config = dict(
    model='image embedding model',
    dataset='dead-leaves pictures: piles of overlapping shapes',
    train_examples=72500,
    image_size=64,
    crop_scale_min=1,
    horizontal_flip=True,
    targets=['size'],
    num_classes=3,
    embedding_dim=128,
    arch='vit',
    norm='layernorm',
    norm_position='pre',
    activation='swiglu',
    head_dim=48,
    fused_qkv=False,
    bias='all',
    qk_norm=False,
    parallel_block=False,
    inner_norm=False,
    moe='top_k',
    drop_path=0.15,
    num_experts=16,
    moe_every=1,
    expert_mlp_ratio=0.25,
    experts_per_token=2,
    shared_expert=True,
    patch_size=[8, 8],
    conv_stem=False,
    layers=8,
    width=320,
    positions='learned',
    pooling='mean',
    am_softmax_margin=0.3,
    am_softmax_scale=30,
    residual_init='none',
    optimizer='soap',
    beta2=0.999,
    lr=0.0025,
    beta1=0.95,
    shampoo_beta=0.95,
    eps=1e-08,
    precondition_frequency=25,
    max_precond_dim=1024,
    one_sided=False,
    adamw_lr_other_params=0.0013,
    grad_clip=5.0,
    l1_shrink=0.03,
    steps=4900,
    batch_size=48,
    epochs=3.2,
    lr_schedule='wsd',
    decay_fraction=0.3,
    final_lr_fraction=0,
    warmup_steps=490,
    weight_decay=0.0,
    adamw_weight_decay_other_params=0,
)
Rows from block 2 of a small image embedding model, named by matrix and row number. Rows with one number within an expert belong to one neuron, the router's apart. Each number is 128 + 32 x the weight over its row's rms, rounded and kept within 0 to 255. All counts start at 0. Numbers have three digits each.
After each expert's rows are labels from the 100 images, of 14976, where the router gives the expert most weight on average: "patch colour" is the nearest of a few named colours to the mean colour under the peak. Only what is clearly more common there than usual is listed. The data: dead-leaves pictures: piles of overlapping shapes.
# router: router (model.blocks.2.mlp.router.weight, 16x320, trained with AdamW), inputs 214-319
# gate: expert gate (model.blocks.2.mlp.gate, 16x80x320), inputs 214-319
# up: expert up (model.blocks.2.mlp.up, 16x80x320), inputs 214-319
# down: expert down (model.blocks.2.mlp.down, 16x320x80, transposed), outputs 214-319

# expert 2
router.2:142122117142143084142159167158128137161113106077102052146203114134148127134121125145101073158137103135165135110155132136193169103121121094129172133152153087143101133115098122181137143071147150134142177156128100140154169177106104125151148107113162151117144088136085126158114122136171136166143153119102180147188199117160
gate.1:128127127127128138128127129128128130130129128128128128128128206128128108128128127128128134126124128128128128128128128128128128000130128128127128128128120128128127129128128128129130128128128125128128128128128000128127128057129124127128041128128128128128128129128126128128131128138128126128128125255095128128128128128128
up.1:128128128128128115128128128128128000124128128128128128128127127128063128128128128128128128128134128128128128128128128129128128125128128128129128128128128128128128126128127128121127128128128129128119128128127178128128128128128128128255171128128128128128128128128128127128128127128128130000128129128126128124128128128128
down.1:128128128128128128128128128128128128128128128128128128128128128128128128128128128128128128128255128128128128128128128128160128128128128128128128128128128128128000128128128128128128128128128128128128128128128128128128128128128128128128128128051128128128128128128128128128128128128128128128128128128128128128140128128128
patch colour: grey; pink

# expert 4
router.4:115108105099135088086167127117125104175093084144105050115176131183096128114098116144105098069150166102169130162112082121173178080169115089145153107136133101089085183105116101182158110134118132162151173135146107171125152189189168130091198131134134141196167205142126126088138133130187078174174125103136193157144167101130
gate.7:128129129128128144128128128128128129128128093164128128128128129127000128128128183128128140128128128128127128128054104128136127128129128128128128125128221196128126128128122128120255074129128142128128128128109128145125131148131128128128127128128128126199128172130128128148128062127128128129131086127129129033128127084128
up.7:128128126128128128128128128128128127128128127126128128128126128124231128128128129128128128128129128128128128128240149128087128128121128128128128128128034128129129128128130128130000196128128107128128128128128128062130125128127128128128128128128128128033184107128128127059128128128128128128127143128128129132128128128128
down.7:128129076128162199128128128128128129128128106128128128128045128070128128128128128128128176128127128128128128128128128128128128128128128128128128169128227128128128128128000128128128061128128128161128128128164128128128128128156128128128128128128128128128128128128151128128128128128128128128128128129128128128128128128128
patch colour: black

# expert 1
router.1:090088142167098090155119099122164104177101154094109113125184124169139153098070149147168115126092131144150133122151199082142143150122091141076183147150105103100181141159065142083100111127123144139185158163094130163175129180082117104160156108049138075124135116166125121103109163128114140180118168100107142133094121072076
gate.11:128128128128128128128128128128128128128128128128128128128128128128128128128128128128128128000128128128128128128128128128128128128128128128128128128128128128128128128128128128128128128128128128128128128128128128128128128128128128128128128128128128128128128128128128128128128128128128128128128128255128128128128128128128
up.11:128128128128128128128128128128128128128128128128128128128128128128128128128128128128128128125128128128128128128128128128128128128128128128128128128128128128128128128128128128128128128128128128128128128128128128128128128128128128128128128128128128128128128128128128128128128128128128128128128128128128128128128128128128
down.11:128128128128128128128128128128128128128128129128255128128128127130127128128128128255128128128128128128128128128128128128128128128128128128128128128128128128128128128255128128128128128128128128128128128128128128128128128128128128128128128128128128128128128128128128128128128128128128128128128128129128128255128182128128
patch colour: red; purple

# expert 10
router.10:193169141125094121155161121156094162090122076072105162149168144088177094120091150134143146143093134143104163122191175165105180148093132160132138159123087114101113110086136152071062178059126073139128185176088178157148172173129109114126141140145163114110141120080091067105182114068157161153131126115106146154118133172118
gate.4:128128128128128128128128128128128128128128128128128128128128128128128128128128128128128128128128128128128128128128128128128128128128128128128128128128128128128128128128128128128128128128128128128128128128128128128128128128128128128128128128128128000128128128128128128128128128128128128128128128128128128128128128128128
up.4:128128128128128128128128128128128128128128128128128128128128128128000128128128128128128128128128128128128128128128128128128128128048128128128128128128128128128128128128128128128128146128128128128128128128128128128128128128128128128128128128128128128128128128128128128128128128255128128128128128128128128128128128128128
down.4:128128128128188128128128128128128128128128128128128128128128128128128128186128128128128128128128128128128128128128128128128128128128128128128128128128128128128128128037128128128128128128140128128128128128128128128128128128128128128128128128128128128128128128128128128128128128128128128128128128128255128255128128128128
patch colour: white; pink

# expert 7
router.7:086168104105090128143127139106123093152105095111127148104173168138143156142128148125134151095071148109185142106137132147148137153089069191087151178164108118115164167109061131180071145106145098132158173166127138134148127157142121108109138178163066127073063110112186129106173139085100152063101161105098142114090088147096
gate.12:093128128128128000060128128122128125128128128128121128128134128128128128128128128128128088128128128128142131128128107102128220128128128128128135128165128128128128128114120128132128155128128132128147255128111170128128128128129127131128255108128124128088128128128119128128128128128128128128116128128175128132128128134128
up.12:089128128127128000059128128102128111128128124127127128125161128128126129128128130128127094128128128126130128128128128101128185103128128128128133128128128128127128128128119128141129128128128133128142255101083160128128128128129123133128177129128088128128128100128122154128128127124128128128082128128154128130128128161128
down.12:128137118128103030128128141128128128128128128128128128128128129108255121145128090128128128198128128128127128145128129131128128173128128128037128128128128128128128128128128128128128130128128094128128115129153128103146128122128179128121128128128128128079128128128106128128128130137128137128128122128128128128097128128128
patch colour: green

# expert 6
router.6:085081084153103096130113116145140122169129070095160092097214166176084175058137138158173116117106143122187180158113147125173143127110122138140127137155129063104092139096069124149118111109076157207138184133131116123179115176096089085098185146106144084142141118119141129070106158127140132149146123089171173185099176088154
gate.4:128128128128128128128128128128128128128128255128128128128128128128128128128128128128128128128128128128128128128128128128128128128128128128128128128128128128128128128128128128128090128128128128128128128128128128128128128128128128128128128128128128128128128128128128128128128128128128128128128128128128128128128128128128
up.4:128128128128128128128128128128128125128128000128128128128128128128128128128128128128128128128128128128128128128128128128128128128128128128128128128128128128128128128128128128128128128128128128128128128128128128128128128128128128128128128128128128128128128128128128128128128128128128128128128128128128128128128128128128
down.4:128128128128128128128128128128128128128128128128128128128128128128128128128128128128128128128128128128128128128128128128128128128128128128128128128128128128128128128128128128128255128128128128128128128128128128128128128128128128128128128128128128128128128128128128128128128128128128128128128128128128128128128128128128
patch colour: pink

# expert 0
router.0:148183107119158128118145166135144167135135086131161144115081126068170099131099119114118121147181168111119192124087141150129088169174060130147097097163136204126120155080182130131139093103137143092119150132178159086159138097135100161086151112137164161142091142148110171124154129116120076126120098172118156048129145151177
gate.1:128128128128128128128128128128128128128128128128128128128128128128128128128128128128128128128128128128128128128128128128128128128128128128128128128128128128128128128128128128128128030128128128128128128128128128128128128128128128128128128128128128128128128128128128128128128128128128128128128128128128128128128128128128
up.1:128128128128128128128128128128128128128128128128128128128128128128128128128128128128128128128128128128128128128128128128128128128128128128128128128128128128128128128128128128128128085128128128128128128128128128128128128128128128128128128128128128128128128128128128128128128128128128128128128128128128128128128128128128
down.1:128128128128128128128128128128128128128128128128128128128128128128128128128128104128128128128128128128128128051128165128128128128128128128128128128094128128128128128128128128128128128128128128128128128090128128128128128128128128128128128128128128128128128128128128128128128128128128128128128128128128128128128128128128
patch colour: yellow

# expert 8
router.8:109070084134195113073129168192153177128169082087144105135179118117119165117091159092110120165150121119100129168128119160208132137176140117158103093129165096092094112146144120060150116122118123177108158157137078072153089162096122078123161087066185095115162145153083120098150133147114119159136093138171129155055157072199
gate.23:128128128128128128128128128128128128128128128128128128128128128128128128128128000128128128128128128128128128128220128128128128128128128128128128128128128128128128128128128128128128128128128128128128128128128128128128128128128128128128128128128128128128128128128128128128128128128128128128128128128128128128128128128128
up.23:128128128128128128128128128128128128128128128128128128128128128128255128128128128128128128128128128128128128128128128128128128128128128128128128128128128128128128128128128128128128128128128128128128128128128128128128128128128128128128128128128128128128128128128128128128128128128128128128128128128128128128128128128128
down.23:128107128128128128128153128128128128128128128128128128128075128128128128128128128128128128128128000128128128128128128128128128127128128128128128128128128128128128148128128128128036128128128128128128128128128128128128128128128128128128128128128128128128128128128128128128128128128128128128128128128128128128128128128128
patch colour: grey; pink